A small image flow-matching model, trained from scratch: activation gelu, 10900 steps.
Rows from block 4 of a small image flow-matching model, named by matrix and row number. Rows with one number belong to one channel. Each number is 128 + 24 x the weight over its row's rms, rounded and kept within 0 to 255. All counts start at 0. Numbers have three digits each.
After each channel's rows are labels from the 100 images, of 14976 (inputs lightly noised), where the channel reaches its highest value: "responds to" is what is common among them. Only what is clearly more common there than usual is listed. The data: simulated stained blood smears. In brackets: how many of the 100.
# convs0: first 3x3 conv (model.mid.0.convs.0.weight, 128x128x3x3, each kernel summed), inputs 0-63
# convs1: second 3x3 conv (model.mid.0.convs.1.weight, 128x128x3x3, transposed, each kernel summed), outputs 0-63

convs0.88:096083137086123096142158105139150108157114127125077150148105136153122145112177167154143123197111155122141107141121091110150159140133095132176172108131108133129181094121128120147106114145139149
convs1.88:154128092154122133152146140149106174123136131107152147105139122157133124145145110100127145119124094138117101136164114134117106126128173130117095137134129126098104141112094105094136127166137128
responds to: ovals (77)

convs0.91:136096147125137143135116112126134131131181161128098112131154151133166125128123129121114144172124177142138148137105157123152105134155192148137192178151170135162138121134114140124164121114129131
convs1.91:101126147124106153143146104135129112150135151091129149150101182162150120161133123149153126121137133150126099098131152127185110149132162178086090112125146144133117130130088107178097153138133146
responds to: target cells (82)

convs0.69:111153120161146096130086111108109149121092132155155137146073152153115130123155150123152137108113099115131106131119126142113113122144131134111090082126073068128110129085137145097084128136143129
convs1.69:145147101126132122098160150146146065152135147101111158129118097091142143117125160123119184116115148115137117184141100116133142096135101126174138143133138122110146106074139120120157094138145138
responds to: ovals (97)

convs0.82:132138100118135083113112104156152104122114113121140138135078136104081146117158133178111103140119084098130148138154126088118102093117122101155129120111059108108119136145135079112124079143118143
convs1.82:156144084137129115143137159116147131156142152147116136127141087113179127147080142140136156098138111147133168155093139127098158089113099126155152177134164139143158113124131142143117105099103138
responds to: crowded (76); small spheres (75)

convs0.12:094129102150108167118150133123108130111129127168179150096183156117136078110151132103112096092110156166127123102138147153114101134093121121122173148112114143141175145119125086124159110141072126
convs1.12:143132149142132102138141135160143115154106158123081093157066111106136182133130106142116155165130102105115135156120132102176166139131145077138097114163156107086097131111107133154118178126163127
responds to: discs (33)

convs0.101:125112124098159145153159123118114128134098101099111141099124124133088095107133101120115129154183103146122096102105093140143089105121121131107163123126113157123128086146109108119123111098151099
convs1.101:114137112164088104139053143117155126104168175171134098161129158155164136136069148129142120115118095134138140167160129123106130162123089092148092175111161090113149179152104146162124127108128118
responds to: discs (49); crescents (37)

convs0.35:163219137130115146173134125118165166099149120156086156132120120131128127135129150131137157122103162120155109153119142085111174132128164152128111148108160192107140152114137136144159141109103125
convs1.35:075115122124115133157138107161102131108149133116165151143153148126146140099167138116132121153114128151104110145112125171169115092119131174122121153128127097160198109128132101115108137186083161
responds to: small spheres (42); teardrops (34)

convs0.70:152131142128110111099155123172148120168149126117136163126145142136138132154150143160116133154135110096147106152171120114120150123098076148152118072117140104134156151112139141082105141158124118
convs1.70:087140098124101179133151099126084108105123078097128148168134142129166125157143175112108111141128127140114135110115157117133120140161149149105124136118099122085114137126156111113170079112134132
responds to: platelets (76); ovals (53); teardrops (42)

convs0.84:126115118144127103075139137159138122173156125080165113129130117110133137133121135145126117127138121168100141133140177135107142107139140113144148142113121171095125112110134061129112126139131147
convs1.84:146124136117121130119113154095148101119134114122146091127126144155109142149131151141131147136145099151140143133135114116100123116126113135169164102115114085119143179114077162112217093122171120
responds to: ovals (51); teardrops (33)

convs0.29:114182108102046155135090082151101105156154131119148152146151170116155162124135121127095101158159099088121107119123161139142109116143142119127122149126128121147111131158093161145118129134136131
convs1.29:130103147130194115132156135121149142123126120078132102107165108113112135129132122163155137143115165146129181140165101128125127144074126124161112140109170134130103143126137112143099155174122098
responds to: ovals (41); kidney-shaped nucleus (34)

convs0.57:132106142107125154166176132114145140134109083135151139180120148129172132133132131102139103132160129127142107112121140154106155149135104151118142150111125193111145157107092099131128119106156099
convs1.57:129116121127148124090099139141130111133132138176153145178110147133144126099121143141147114080134171111132153119158113094148106109107140124137128138114170146124086067118127149147134151133136152
responds to: two lobes with orange grains (51); crescents (32)

convs0.31:142136132125127140126097172171144129165142186120147131140132158160152160185150117142135144152112125114161148156150108135133137167163146154171106148169154085143118153117155160151144135154151128
convs1.31:154112119145131124127102164107157147155136104131153133150112151132133127106136166081077148172152125128108158120091085100139134107108155169099136105130137151112122127161162121112132154133125166
responds to: no large cell (49); ovals (34)

convs0.85:128124104083095164156136103142140143126130135101147144114126121119071104132165181124153124135129113140135149148161081116123154120111113098140129089134089101114151126115136116144117118163124133
convs1.85:145116139122135132091188147110148103125119131112099097103137148144137148104120122163116125143128097116122129154153118121130136118161122126187121163067143122172103153122135168154172071136163085
responds to: ovals (75)

convs0.95:138126138138132100102120136150165166124103138094157142149110160098124109127143163156134139115123126118145130134145108141158133128096119123152141097140099100094135167094129104136112153154144187
convs1.95:129140101117091108088168148156112093126135158114096131104131127154154154151155161160133144127169175118136116116153116102111119104158146151169098149086132141157119148129121123103149112141143079
responds to: ovals (83)

convs0.0:127143109123148113130063143129096143110143185140112092117125151134131163154108116118141126138090131103140106140150128119144114138097145159137113100140116118127146161122118146132111126151116135
convs1.0:137133118113154100085118127134148106157116123111124198121102151140116094069131160103101153132172127150163132088106121103107101058093091133145143115132147119147118103138163134122146169134125127
responds to: small spheres (50)

convs0.38:133141141130084104160092120105123125088129121154109117132111147126101120131153122158101129104190105139154134108138138116099106097127125158131172110106133117116176137143087068102044115121148131
convs1.38:086141102088141136103166113165140119136115123178130114134121137138133139127109122101145152161081137140101122126170095146127121115114147127143143130141122153093117084140170142132124123113075139
responds to: crescents (74); crowded (74)

convs0.53:120138138116142063130118115133125126177156140101185127138155162146130114110148088136111128111151156153160110083172123035122085116107130143101088163121130179122118135134116171114132111161106115
convs1.53:141082129148156138137109088132138098113141084098088129099126116146140142123109195106112169122102102120135132171058121112066147144148103137154123130140081108161133148118083125138124154093155117
responds to: two lobes with orange grains (44); ovals (37)

convs0.3:165134130131117129115107130169140160155143172149163147147175168142159157156133137150143138151107140156145147147141148104158131145130165159146116167142154138123118166136164156141134152151134133
convs1.3:097114138162150168102140134156098139118126112144135154153128134146127112154108146128148118113138155133136091141169125089167110128152171159121133131134153148173107099177104099113115088119169125
responds to: ovals (41)

convs0.24:111132130099118060158127116154143141085146140106134092109125087142124135114123156151152115082130130120099126141111103124133162117047108132129156121082117177102117139095125124137123119114150123
convs1.24:130115072138123145131075101115102161136100130159102144117133148135099119150140108132137122145130124121128108115167161106067125144196139132098115118171135125118122125130135126119100140169098130
responds to: small spheres (37); teardrops (34)

convs0.111:137078129099144111123113105173094146137097105123130159143152076122128125093093128166143141153122111121133106161126164136079144114130103078137160056092102111140150153095175127119149140122152128
convs1.111:150114077128107142139136134132127160117154152136177147098096154135174109168170144115113119133118116143127098125133093102128091177099130166086146146140179131140109139117124128118083128144104154
responds to: target cells (56)

convs0.42:156123146131088087139132117114089159133110167106091107172151138096102120135136139155146151119060138140132158109112113138153149107156153142120100139092115135090077109159127114085115109109123102
convs1.42:103115103128110108127121143140194126136113148158157136146143112130115135110163101136128126160106120166128139153130121110156107120078116087128165132141107111123124143117125120154132141136074148
responds to: small spheres (46)

convs0.73:187103105115121085110145126144151105182165149094153114138151106130128129135111122149103126181148152125129173130146165089112136090120121121156133126105174129121157164125126112145177097127126126
convs1.73:131144137116108128094091109137135122072133077139151133147116134120109110118159120203110095137182085146127096124148135117118105155145122107142137093111078127111118135131167139126221100115120106
responds to: spiky cells (100); crowded (96)

convs0.6:113136108103129166137166133101129150116136096131163125135079131162121116113152123119124100099115115050138144133115115091088176145114117154112103134132120135146164160133106110101126132124112103
convs1.6:139143113140127091135135138148113126151140106142124147128153084096108133116094148140102115149129110156117148127141126131106136118109128089123153129159111132129132118152115081127127105135133116
responds to: discs (73)

convs0.9:116118107109149128101115117124118089103097106115137103124119131083099145109126101120134102130097137156117100114115101120133112073117097116128179158113110095112107113153118122121095105119118081
convs1.9:141120131106130119137121097103129114105131135123064159155102099110127120125150107104103094149089147146139141084107135186130166144157104084114148136145147103139144201128148102118108115110132145
responds to: crowded (85); small spheres (49)

convs0.83:137153144157182155142115112114129161089136158143151139132096142163123158147122138130129137088142148167164150133156114128124129135139174138137074137181137075150142161144137098115095157142130148
convs1.83:133143128144100110093143138139135086164113138085130147122133127099134155137134140118135189158119122119144107156105141127117127141144113103176097126119120084116170130085116147110124133146167132
responds to: ovals (91)

convs0.32:126124096120114108169120160168148129110127105153143093106142142126127141136128139135120110122154142194116165122141079110100121150139123114125100081099127120157162160119117100166144143133116160
convs1.32:122118171163158148088171099133116147133127140128109205116061113107111111104130149124140174134112132062144120125115092132124159119138113147097113103140129118144117102132177142119152116124120125
responds to: crescents (40)

convs0.26:170080128116043095141097126108129159087166156124118103177142145129104129137098134098134142141132151142125132151127093129144101128121080124134134154137145121159153133141119166124142128116109151
convs1.26:095144080130176069153141111162126151180087120149161124099138122133181098074135102123129120116125129118124129138143099144118135155119126155093139112167114135137142143122200105137150142169142111
responds to: discs (38); target cells (33)

convs0.30:105119116095138115144138123113077154113128133170140149089115130130098114105087106125127111106101092125114117111122106164083099144154121109088125118147088123181140126120144102137125132135120119
convs1.30:103116145115145083111071108161141130117194094148148104114154145137137126094106121110115112134126134117124145097125144116114155138111121084165147119140124129135139139136148153110136138129094133
responds to: crowded (75); crescents (69)

convs0.64:162122145132096129129117095153167164115136126162133124144191152140188151109153114124129133153145153098138142121136132158119137130123146173125090155122187090153152163121124114070120154130120136
convs1.64:141078139141144104152151094127081136157147102123108146136147128110148095153095099118164163146151176108142123135168104110149142081123116101132149121199107174114139151140101103103125155140124117
responds to: target cells (96)

convs0.33:147107131151107067112157118107145142114103179160141134141148178141104152154156147179116125108098139123173118129164097120117163142082097130134092145130105131151125202112124132145134140158157114
convs1.33:144125139123118164156132149123124139118151089090133148140127100106094116141153138106118151196149089131118059153173111114134112141125115117175140120137192129122109127170109144142108113102095134
responds to: small spheres (45)

convs0.23:160137149141128132108131141172155140164157153117146143146168158156162160162157150149133162151124158137159163162156148141167126150152158164157136148151160127145123156134143153139133158156141134
convs1.23:156138170126110149161135105133122119152122094079124089092126152148153126149134132170144120138109189127151131113147151134153102137127133104138136097147140147113121130136110150141103172145111058
responds to: crowded (90); spiky cells (68)

convs0.89:127162134138171093163114127100122120162127131130143123137129127124145104125107146145123137140151166186090135135150161091115119171121080165132131130113145196147149109118129114151133133136120124
convs1.89:115126128106106139125089139160116124092120139108113154132094123184129101147119111141181110119103121092130136091150076151171140097134134128097128133169107082110105170116151102128144133086143135
responds to: target cells (40); two lobes with orange grains (35)

convs0.47:125102117112140112106130156108105150134206129150160116160104125126102131122141113158122086098115127129135108125135120083153088133098108121141136156083103132099139114179101157130144108138104061
convs1.47:129139150164170136159127141179144131130092135109075165084099096120108096093070195137150159168107164088160154146113155150093157125115112104151115121134137107181133139102163109112119103081115143
responds to: small spheres (48); teardrops (36)

convs0.124:168132144139122106120143112166159130137150139163155148136155143133123151166156163147136166153141126120156158168154120123140149138132113131160145115129143112154165149113147131111146136159147143
convs1.124:142091145111127127095155143130111137063107131083115107100122103147127118139111118089121118136142130128175107164142092134155124087135122135104141108155133124151151103142121109156137168159156151
responds to: teardrops (32)

convs0.122:135090101131116104111126082128140133128148133143125102142161121122097145115103121113097115157088178104142127130142141111153129112125167105141123074101096158108103163148113115118120103145097131
convs1.122:108167172149152191130144104148090145081143112152090153150082171128148132120154140137090153120150101144117095124083108124134146113144096134121120123099137111138141119126098113119110108094175104
responds to: spiky cells (47); dark grains (33); target cells (33)

convs0.61:143113149103141142150108126127155129123128121122143120169116157139126088153144145110129115091141087117159119134131167115117119106136078150124098058173132097158094125144097108128174105129138116
convs1.61:114115087170132102161115112145125162135121134156087122076114116118118127129135087122092145134135144095110145122186090109147114175133160106115166101121088151082158112105162136088120116144095136
responds to: two lobes with orange grains (38); crescents (35)

convs0.118:135098112198145138123199081114129135160178119131175170129138138134153132134167118115155104121092123117151129110143109120118149142125132119129185123114094175112128174123133103123112085144098128
convs1.118:148146166122141120101081152133103130122112156138114110152122142140099111124076153136149178143123138117129134154070165098152125123160112100130125140144134132134143126076099147066194151104158151
responds to: discs (39)

convs0.71:146098138124123151118138142126115148095123128174164140133173109146187109135090098122124131151175120085124127114110126119113194178140134132106103081126156151173132144141130114129125169134129132
convs1.71:143125129114115168161102105097077162133097123154113116135093126158148116136147144099141108104102093121111144104148126159139127100121116126097154132126139156165188110143125149157125139085121148
responds to: target cells (89)

convs0.93:141101163088074137162138111118115161096119111178137115132193122165159121132116120080143148105141140114135106119102119139120164172123084155101080103121176101152121158107145145141113152126146163
convs1.93:126138142122119100115130138129192115127128146161148127113184114114105146107119123176121134170124131128131121122133142129086104116114096090195139136136144146126123127108126119124197052130141143
responds to: target cells (68)

convs0.105:109165131137141139138151158116163149124166108118143138124126140119157123112139132162132125140202146203134114128123137158119148102130149146128142160112155143125159132162151149119073115122120166
convs1.105:145124149134124131111112101108134124122088167129109142141117136153131142171126152150144172133096130098162128163128130117136129155106136161132125119127150118115160114090121109117131161110168161
responds to: discs (44); two lobes with orange grains (40); crescents (32)

convs0.92:151141086130144127137103180125142135162123159101181117113133138143118145138141130138143134128120120153133203138155128125181116086121116131148147175142130164128117132148131148134177079140129145
convs1.92:138123112123125124076102144146163108128132108133163141148106117139134136092138113198112134138159108139114103135130147109077121134102127112174124105091088115102129140119169127117201118162133139
responds to: spiky cells (52)

convs0.113:114123120105109108123104176113112168123125116079166121078115138162123096092126116111113110100126089104101132099103075158137074112102151149099084143113111106129112104153122102131105106108113102
convs1.113:131155084162168094142149120121109107151131123145124123118127092061159128124110125090103135150114141122152132103097112134097123100152075079120149109159127137130158110125155131130159100136137150
responds to: discs (99); crowded (84)

convs0.65:155113133116170143113130157134145106162167157095142114115165138141165164154098115133123151145125163148139156137125132147140137130140155148136149193145201147141142114153128115161162139127129139
convs1.65:067102140146093175118141111145095145145138137111120135136112178124136116132130126117145129116117144122110073094159144181172110150161167169106103105135129128144117144134096114169100140115145154
responds to: target cells (96)

convs0.40:146158151129080098143104152149147163163165145110155130125129146153145122164150157137145155137150136088163164149144118120125164150131135148154158140128142147171130129103137155101125160165155151
convs1.40:127111126129135127118114138172132139147156134184098116110127138109134111141134114063122146178127146096103130132179146118104138090111170134115142118157172153080137134179141128117099176109097114
responds to: teardrops (35); small spheres (33)

convs0.116:150110124133078132134150113127112143150169099105148106138141075105136124135110125106155135117148139134135116161124104106117106140133095111127132097126105142147086124105131128145113114116164116
convs1.116:116123089116154102137103173142113130130155169146151200116094156161105115117173144114094122139102131134096105110182110147101129105103153118175162131132134142060137122150143135130146166127080110
responds to: target cells (37)

convs0.68:138132117144120149093121147160120119103152117135131122126127125136148127152146116165127129154138060070122133161144088113087098101105064116146102153123099089122125163117133121137143146140173108
convs1.68:126106085098111068138148119126128113176064104087098160087118101136156176129145117111068174139109133135162111151170161088107151115131167151149102095113144119138095108133130113131108123133113139
responds to: ovals (58); teardrops (40)

convs0.1:134166154157154124150160158142168115174142130125131136120116146144147138153147146155140155153155111169137145133148136129122168164149120143155160133152122116137174129114155125096171123158151172
convs1.1:120145118161097120116085138123134118119140170130134129138159148146148135170144111148120157123133133133186115185119113120119165154100112153140099146132162098132159106104108127161116137135151145
responds to: crowded (96); discs (59); target cells (34)

convs0.2:119159098158137124123122134126135147102134139116173114086143118136115132119126101100114109105178136138123120138143174110134111093079158115138085040101141118134126146182132142096100124137093132
convs1.2:094105151135151164144124119174097146137143135204117178117091170129132116130140091134159166111129125115120094145100109131168122146140131171117129145135130155099127151106120112129119132118126093
responds to: two lobes with orange grains (38); spiky cells (38)

convs0.18:104115130118166069103122151112144117110131108103192111077136112127109095084144112102082137085152130094126159103120094134119115117111124133126096096085130153083081127091115140100145101111105118
convs1.18:120119098135139143138135118148122123149150128176140140159125123139132111140116121124145066151107107136129127156166149101142086152087121075099113162144134129090152126140137149136091150132114109
responds to: crescents (91)

convs0.110:126154120066104149119184086123135100131137092101109108130166114124168146122134151082139122121108093115129158107098144060123123138089133140109095109127125169134110111122151081153127118140135136
convs1.110:134150129140086140140081143106138126163123116143139146112126116146165084151075154113138148106136114132168134134133127145094185127126168112134143133148123120150185118096127151130147150098176146
responds to: crescents (72)